Weights of a small audio frame classifier: batches of 128, 39062 training examples.
Rows from block 4 of a small audio frame classifier, named by matrix and row number. Rows with one number belong to one neuron. Each number is 500 + 50 x the weight over its row's rms, rounded and kept within 0 to 999. All counts start at 0. Numbers have three digits each.
After each neuron's rows are labels from the 100 clips, of 14976, where the neuron reaches its largest size: "loudest band" is the band of the loudest frequency at the time of the peak; "lies over" is the class under the peak. Only what is clearly more common there than usual is listed. The data: tunes sung on syllables by a formant synthesiser. In brackets: how many of the 100, against the usual share in percent.
# gate: second MLP gate (model.blocks.4.mlp.gate.weight, 512x192), inputs 64-127
# fc1: second MLP up (model.blocks.4.mlp.fc1.weight, 512x192), inputs 64-127
# fc2: second MLP down (model.blocks.4.mlp.fc2.weight, 192x512, transposed), outputs 64-127

gate.489:526487496471541468571485521453450447398453545487503515562508531407499504524500526557622504583479555528563512485401530464565464604610476474491418514492488483436485546459564440466507516503444433
fc1.489:511465552462531439536447481378472419499460502576553426476521548430510435565438440501561480550553562552505502517523459530522486550651473512509462526507500537495448506521501445449498524610485458
fc2.489:523484402440462474466462498542402522507453533470583457522455507546414453486508432468489566413533454568488475429513527541485447482526485411539433478530430630408530510642395528414498596487464440
loudest band: 250 to 500 Hz (60 vs 35.9)
lies over: /o/ (47 vs 10.9)

gate.475:498502472454532609471471502477517486570520480485537496547382477524420480440524529539461507570451485565464481366477524503426495537448558440480427624537560495504559538479516541497413477536577523
fc1.475:461490598461462478572495511432530449473433489477538520471439492534531488509511436546533437493466488489492416486458502414531584480482515538516600488473536433563494516460440524635468479549444522
fc2.475:517477499507501476486517486498540460504453452532398460507474566563482494491582482514510743490459481562516429515584583536516555523536534480557478429509503395565478477518539535498471508460545488
loudest band: 500 to 1000 Hz (61 vs 27.7); 1000 to 2000 Hz (38 vs 3.8)
lies over: /ɑ/ (87 vs 11.7)

gate.207:508531532447423466359478457641561512531490466580463469482468512575502461513581503542510525446494451459474464440509482469564472439559450616468461423513506537523465486548483509558457439507532529
fc1.207:412480425446375536508432453572522495411511522369510531463515485600561453586485543474485485527484359514549543539461473544559500432496508501451396446392566538514507537504491532435549566506538476
fc2.207:519492524484516483508508408418468554600630486508536591400530501547518584460486543393496542498493448673494549456600476458485571425500461498521485432591501533553569526418507517465557484462613445
loudest band: 500 to 1000 Hz (67 vs 27.7)
lies over: silence (95 vs 20.3)

gate.297:403532474410426514443415490583474491481507529526606519549437566533493483451501583507546485498553505396462551514404445620504403537536555506580588494446439503503512502385471532698437499548536535
fc1.297:530429518500545554552465446471451501474513523464391532452543450492503502489497398450520543552466436529551550446575452519404514449513417525515424413543465527489592535577451531435611616517517526
fc2.297:464439452525580492467552480517430489409530475444582543512554493466539448577458506471421500392437495502606582480600595470487446457504554489503536476520462438541481502384396500484438466424499502
loudest band: 2000 to 4000 Hz (46 vs 4)
lies over: /ʃ/ (52 vs 1.9)

gate.356:519511512455510455538605490444519528530483445532562579546479509528502504479607472523485410514452527459605445554376445474572451490563517502435471488454615484502580580515473558493541482588493517
fc1.356:425552504542479469538545530520578496493579420561458512481490514403540459603566489495434494469473529612598442471485568563547437492631431541542478490485486447547542495526550444409506484597410512
fc2.356:427508502394535438587519515533510571516500495451545497467587514588454540479369480472509436435475553533527489578401490502609559511509448418461528451489604508560419429383533539570540546568403481
loudest band: 500 to 1000 Hz (79 vs 27.7)
lies over: /o/ (47 vs 10.9)

gate.361:472531539501548450446514450515545529457503534498480561509450391571469468546542482578513524444515441600455506487501515463540458444439425501551412487471457528510518480506519552544550534436505475
fc1.361:448453526423539460551449540541507497453477495447490406381522623440593491475489517466497488512461530398500527535568513541431488521469473461437600512510515492433524525472427553452516451549566545
fc2.361:562512543525471509421415429391422474443530495540479525592419421501421451533467532511541486520485463459498499437528508511466625492530496518570432523490500381497475488481528437488475515468571495
loudest band: 500 to 1000 Hz (91 vs 27.7)
lies over: /o/ (89 vs 10.9)

gate.486:480487501610586475512524489566450448539464435505526494490462501486482473590458533495584497458429540458538385467537473454457448473474381552506472450533548487568525625495470542527540464490478474
fc1.486:534495562490442487470500472568411530535466459531462516541475527442582496481629532510505434567447519539535522499506503501525396458506360505584508508488490523421544513446470472496537499520511509
fc2.486:565465430571468551511511503474482510485460473501513565493502522514489480489550570498546505486515512479485534465486548462501479529405548434426486451482494464476492490509407431550501454540505462
loudest band: 4000 to 8000 Hz (34 vs 2.4)
lies over: /d/ (34 vs 1.1); /t/ (26 vs 2.1)

gate.357:584606503464490552529453475467374518555505531517623501565444457427475487468477490514602492580493520536506456508528514473543493498513484497491481513543553566506447513544467527538466495464493461
fc1.357:493560435406459568454513538396427500513527455553540484474593422444473581476513474529592514518532488527479429447423487505572582499511485481571460466462544594508416494470554390570471509482407525
fc2.357:491518546538453519565480430498551451532466530543534458494402512470436483466643542467543473488510509488448545529454518538482465551520519530459509532443511454479527512492519496512556414547672410
loudest band: 500 to 1000 Hz (79 vs 27.7)
lies over: /æ/ (70 vs 11.6)

gate.79:507531509443503454560424541558498431475542455526505431464448485489516545524497517442490467515469534488491545535539488503461493496438522424560350488454489534436539516514443461446553519555554529
fc1.79:432492479458547466508468388426566459597471467542565505438532480536475475469528496526542503542423514498560544532384551499530472498468485566503618504517442507620480538521479443492455490448485486
fc2.79:581519505515466399459524532455422450569586518519481553509496444523536508553470633389554527460449484578449517619563409524513455426530548492398530431485443464445447497467482473599480466457492522
loudest band: 500 to 1000 Hz (74 vs 27.7)
lies over: /ɑ/ (85 vs 11.7)

gate.134:459501512466450458489440465531484526565503530466537510503525478548494544476557455478509488529507570531576603521540549400492413497588547445434538520589448545518460482555533513438499559532512489
fc1.134:501584514548494613497548563419544472476459499579504410481505553456495453565445490520522486492462428485447487545400515564529504453480580555489423455431449509476565525431456458500549550583527570
fc2.134:534434442563519430545512523403499512536525472559528467591531473564542516524388482550461503586409555417486492460528527511496492406491531630504528557527513572502519497487499474612521490467474420
loudest band: 500 to 1000 Hz (69 vs 27.7)
lies over: /ɑ/ (72 vs 11.7)

gate.87:399461555457504472525458489465428446514551584516474483534433428492443509504545469504503471575484572590487474525539485512602389495484473524484580444459416530552525606475457417475441564570499549
fc1.87:594518428520547575505508605601490604498450510472441491417558624475554498515478506502502577474510401374470567477506480443491531534446522483565467500576482540434526514473485500517585416441457532
fc2.87:473507428447431521477447523533435528519492472487450458503458425514436470537523596456475532505602537537527556524429518529509493561509494520673498471519601557519453494601529561525645580497479422
loudest band: 2000 to 4000 Hz (39 vs 4)
lies over: /ʃ/ (40 vs 1.9)

gate.286:452401517480534502509622428505484532531490425480521473551470529365484498457482390525482503488503513479385437524424534421522412429474469527463466559444536545436482518492446468465509518501562567
fc1.286:539415514411420459484390526475525440497475588503484496484586441419522464556496514442571499556514549541505388497505528509511588609504549450435501562539462502420533477509448528473561580586568434
fc2.286:418566471475590500531487467554518466477427498500488436435479450575537545518484524495439402533542558505587446469597430440446521555406440446498523462560529545522480445486494404468556411486477478
loudest band: 1000 to 2000 Hz (35 vs 3.8)
lies over: /ɑ/ (33 vs 11.7)

gate.4:494520522409445562527520481490403558548573464581511559496437492502531516503352457445470517511543505529517496453491426499505433561474423490451550567521543522417537515509358594512473480469437473
fc1.4:495510471464537545526548499480461460531474552533462537445491480476477554432415523419450528465514428522493445542483494511509527548421466491447579606511615500401551481507432563488470483457424527
fc2.4:514528455530356420496485472546466501469562528518507453477456432478580477544451552596485570477529598539596465415408465526474485528615395473538519503504460509618571453521510499430490519644468537
loudest band: 2000 to 4000 Hz (28 vs 4)
lies over: /i/ (66 vs 12.1)

gate.139:555516499465473493520488392544507640526545643516548410557498463485524587428538419440595560527587454571484481533543532456523403519432535397480468525481509528499541579427483466510511445580533514
fc1.139:584501519458493395520507512507585583530525510566528522484515493507479484541457576441434540428522517543386520544546491552542437455526462543438468501502425565605554602475522450601441488472561495
fc2.139:530463443486538502466575472591457589509477554558455564565385482580442531473435457507547492499513544510523454590393530451482514388490568515560457455417451542512501546496488453485490417540463538
loudest band: 2000 to 4000 Hz (49 vs 4)
lies over: /ʃ/ (54 vs 1.9)

gate.71:523429437490530429449465504467507667474471598575435554431483454536508452463523525601469576494537577521509490439551534550467528483489497486554525556562513429537453474476462555503424477605542476
fc1.71:452457540526577456561483557554534418486575347550525517522530474453567486474540426531533449488481534461467514551482542561498506520530484508565394514531396433461571472516484495470540599564461483
fc2.71:534491520550528565463531596613576543460487538460445456554487390537478499445458492585423554497490549465455497537567439438487521519469406490425479534541504540572491544539627497618525541613577502
loudest band: 500 to 1000 Hz (75 vs 27.7)
lies over: /ɑ/ (94 vs 11.7)

gate.92:474633491449546528533475534441474430464471622485487543550487538585497535536580442589560505531454477532497527440508550497528483510494515444411499507445484509480513577525461458537541510524491466
fc1.92:427605534469515521461613560404532495565466485438493567500563598488530434525500420562611534569547516487494450489477496567462438471513563530511548560476535503483575436504503514542486455455512499
fc2.92:478533544489500544532436548492554530532528476562464470458355496565507555523541494553488582561498453428498503453433503500433452521526511501496517452514453554515583505482434468511486480514596523
loudest band: 500 to 1000 Hz (56 vs 27.7)
lies over: /o/ (45 vs 10.9); /ɑ/ (43 vs 11.7)

gate.460:507511467574506444429552439555519476552584407434610455581453531444485576581496530456535507552474508489494502449461489538556453493497548477423475413485487495433456528461564489543453575506529452
fc1.460:568401516503587408439453479475497535473449507543540452476530505512534486511523467551460515361467469517399498443506539491526495517475546532494452614488393493568552510502471521512499491644513491
fc2.460:494512677504574492495595563368352448435460471520548457509539569483534540525518549487541445481458521456551463524437584491517417510532522476543449542566431547562539462463496542564597504386493529
loudest band: 1000 to 2000 Hz (25 vs 3.8)
lies over: /ɑ/ (36 vs 11.7); /u/ (30 vs 12)

gate.201:514485519529410554390550549517533456467572471404507511494544533467536417475527500494497498548491407628533448433528505479515502471549527471503480575525450509494560549483576558522566456558511538
fc1.201:435513456484512563385520531489534464503517482500499485485495458528481508570458476471543494524476428540480507473479526569537523459556532471569523501553362533521533452431620611552502472503451506
fc2.201:503467567482536548480471543555554523599476431562558488439594443443419486517487445544566420543473467454544604428388498510478475508498521495620481512480490522520463496511529561556558485510516519
loudest band: 250 to 500 Hz (69 vs 35.9)
lies over: /u/ (95 vs 12)

gate.254:453427542405549498399474421550542504561491416546604491485321507582483518597517521546517536377524502472460565462575489561475469579437477468500442543502502455543486458458513507445546559483486588
fc1.254:491565512513451485464467482543463525526584524491564480650476445463491495494588559443509456443505421451498566399459535494550526528477536480452432417542542514523443457521603492492505475565456493
fc2.254:574546540475527602635457505391510559481448517522590464467503514497488469406487479498505531451465563441560557503492471525497520542438538476441572521521547431503477460483453436505619533446490528
loudest band: 4000 to 8000 Hz (38 vs 2.4)
lies over: silence (82 vs 20.3)

gate.21:528490408517494509449486460490549549481478397492561513512443397478503490472461508497528526547554601467455431675564556537542456568478444424485508471425464488457444552426473462517389435513439516
fc1.21:550565487479523518482494500599478441401462476532531522491433538509529551536477560518482464593509409490474463430482560462558515497479498451504439478447389570492450428459546444440500467435513544
fc2.21:577480464476530512532469429543491532502480531528483518566499436482482506484525491533418475513443557404574506505521575501525503507473333530531440527529528568513535529439496445534486442542613532
loudest band: 4000 to 8000 Hz (29 vs 2.4)
lies over: /t/ (33 vs 2.1)

gate.370:405384543479581503553530489568547556407487496466474530565589458463492486495616575433498530412550512482489533501535491559553507523531442482569507494508465498461532462516527506492563494540437497
fc1.370:480421497568541555446514423534486443508459467533476502485392516550533532510526409441547562510485387577527415424430532498380507495434524511566525495506484539536530546483556475470562500431450499
fc2.370:457394449440526446523490526527427560531487464397494516522457465462529475578420512459522422499493496504444505545432560519462525508559523440387559461504530609453487542489443442436409461443550528
loudest band: 2000 to 4000 Hz (30 vs 4)
lies over: /ʃ/ (31 vs 1.9)

gate.477:468464527511474515510541534540524542557469458539501533503392498416520431420538565574576526498515583493425547436402495487440434491509453430620485459551463529552480565539405431419465514463567523
fc1.477:499515426374513547436495481494540526553509490376561381445422464504408456507533464475492518454511444493504559393436543512533475519522517499497405563490551491582432480403485531550497507491508528
fc2.477:487474491491475523503551560452565488579428489540539515513445473519531449526548487607523503401489566468492506551460479442492458480596544653484438475531436420484465507404508559483520482473479469
loudest band: 250 to 500 Hz (62 vs 35.9)
lies over: silence (78 vs 20.3)

gate.404:544563581648521485597563480460530446607576427529521528539434533431488465452496512509529506485496439615467477441492475453514404464494397502465559421493475534523511547552481554490492547593515535
fc1.404:555488524500534592556478505518427446484452418425511529605548472436580465448429465538603534564493572616515570513583487461529399485570468513474637421484486555528440432569562505493546559509534517
fc2.404:469601459542604505467594532377508547493557468495453499464491606526587568497547487491473552559510482437413505483491509565523493419456432550497469470532494571544523533628413444532377407400494473
loudest band: 250 to 500 Hz (69 vs 35.9)
lies over: silence (74 vs 20.3)

gate.384:522442480514433441509529528458532414484435519449467515517504441631465471467529435646466537478492496511550525478489503549454487528559507466436565466474543433405365481451535518510474508458533534
fc1.384:533519476501424495500510552494484583431505547468508369441481402464534519522494573455547480468565484550434475527520470442503481407448486537601513572472483475523519522515521474498429466419482531
fc2.384:627416438474511507532453487578520499652524485500531416442512419517469483568485454497528580523505537518491569524530535441515470454419455455422528523591539448501417480492576545463491501573495465
loudest band: 500 to 1000 Hz (60 vs 27.7)
lies over: /æ/ (59 vs 11.6)

gate.60:549404446530477503452520493494508570521554534546374528498517499535538461531558560550483466480453444499573442457533558441469487362523480459421465481432516483476482579470471481497487536479472523
fc1.60:555544509558509446494588410580532473496517587499599500456482477504598510506486500365395547585391525388412451466395553446498475558469543518463561549589438529482496508483451490462498489506508527
fc2.60:463489499521495439443512497514519484531490549527516602565484512552518478519507497503481496491504506524520523423466525496505497456442564530449543498554555557593535498497451533471516485536580437
loudest band: 2000 to 4000 Hz (34 vs 4)
lies over: /ʃ/ (38 vs 1.9)

gate.510:515489533503549455508510498556559430498553568461565533546472601481520394424554519487491495490467507599486526493413426496526451516475519506495571525469521492560505563473463466478501511505562517
fc1.510:469434559470542476561446447435519534417504498398458511466568448499498482436545581471585550542508524484560468484468529457498494506572468589551433544545499520508559571527456462536497505516491411
fc2.510:489496472434514441454579467507535552525480496530504504403536578464504480518530542428512486510503501631404481551515503440458571464429477522440499506541527521435582472520480511536509487511500422
loudest band: 1000 to 2000 Hz (27 vs 3.8)
lies over: /ɑ/ (47 vs 11.7); /o/ (38 vs 10.9)

gate.206:664473453476493497535470563486545494472495450509475622545463488419537496418561564507426542570433380595476547440562533519514437527486515572474492500512469475497415445463482443554522488521507515
fc1.206:386522602556498527498459470495513500555497520548532399457564505529525518566386409573548422433533486485480501537470530520482546487431511491559495376496495616477551540611485566468448550447490511
fc2.206:521479479614581484525478519469481449569553439457450618421468542501500412458499370544589458613494452500526563470601559462455464501550465537558455541467453553524528488575533494539495501505482479
loudest band: 500 to 1000 Hz (70 vs 27.7)
lies over: /ɑ/ (59 vs 11.7)

gate.192:522543442490464454506409452521465533445559531472500474615424480430372493450500493536480544473590567428547556488525467443513564462509456521626505466510545484485423509462449531479511487472485511
fc1.192:505390539504546523505576535559545539492520452504460520495554491597577481573565538473551511522528434535548518541541554508566378463613560545503475513451482473510449545518509449442458499530527472
fc2.192:457535525577473606470515494400437510475409509528520636493470484485464541488531462548510555476613538547375493521440515523528447478476459568539456500468464539458538468568442494490498570461409525
loudest band: 500 to 1000 Hz (56 vs 27.7)
lies over: /o/ (68 vs 10.9)

gate.231:537526422504555551555510548532532452542459601478445558560482450483515515569535420505581493515521529491505429488500523416545482492530589604522499530530526537495449485614489422476599466529500508
fc1.231:451512616506426484483386507534460582537427402503577438458509484570520477504409499555428539490453519489503606471561438618450499502457521481439495474427488466545489485400487552556466482514518537
fc2.231:491504497579481439423469455526476408519524524505438471561545558554530564478532488521467432522516451506533559614611472479522438489592526556497479541541468416451512536466513512490508473397511516
loudest band: 500 to 1000 Hz (57 vs 27.7)
lies over: /o/ (47 vs 10.9)

gate.67:570474521445449520511528470562497527555551412653434500525503459501477465363549551506496484430394471433539538556493541523475435460471518497440565544522421463599511557498433511411427545578510502
fc1.67:613514477504494466654482521479412589532501454556458481499502449480463553383547444527564532580468518535467516504465520523429474344523458489460442602573405407551370501471400513517488441483486505
fc2.67:514591474438553383464524471509409502575474469505540461491457485482557490490458514522487489536503511430476431482554561532492474515461545486425439464430596495571439444539536459493544447540469379
loudest band: 2000 to 4000 Hz (30 vs 4)
lies over: /i/ (41 vs 12.1); /ʃ/ (39 vs 1.9)

gate.469:548447483450508376415561482439512476607501503494483409472476542639516485533420471480447503535500521460444570480503498466535468472476481547597576441516483473579417473487469562536458473450566474
fc1.469:554452416473498476422537493477472518582468468488502414550457542579490473588540516545448486505472428488414539454546500482539459476468460565496519498539485471615429445525535546519429460445585485
fc2.469:479500476512556521547491524417507492469541468562447556486356465461526462460441369512438447473504550498526513491573535522476540509534487512502497544450468539574550510597341505454453510413480531
loudest band: 500 to 1000 Hz (56 vs 27.7)
lies over: /æ/ (75 vs 11.6)

gate.166:482420475401420516500443500437457583458445477566463585548446457523539506472544541451517504462499487538510466644445501537378451535532549532479499403511500567608494554408420561542439564512496530
fc1.166:464555504446513557481485536523581532497509557446563422532564474480535503435496506556581542467453567461444540555510483487575395478524597467531497462587528534568408496475617579517479578502643541
fc2.166:494482483536460386530549501561488505558565489436550516462543629512480474490448440488460446485525587530434485502566454488476441439606492537376481518483438388485515575539523529467520557528581541
loudest band: 1000 to 2000 Hz (26 vs 3.8)
lies over: silence (42 vs 20.3)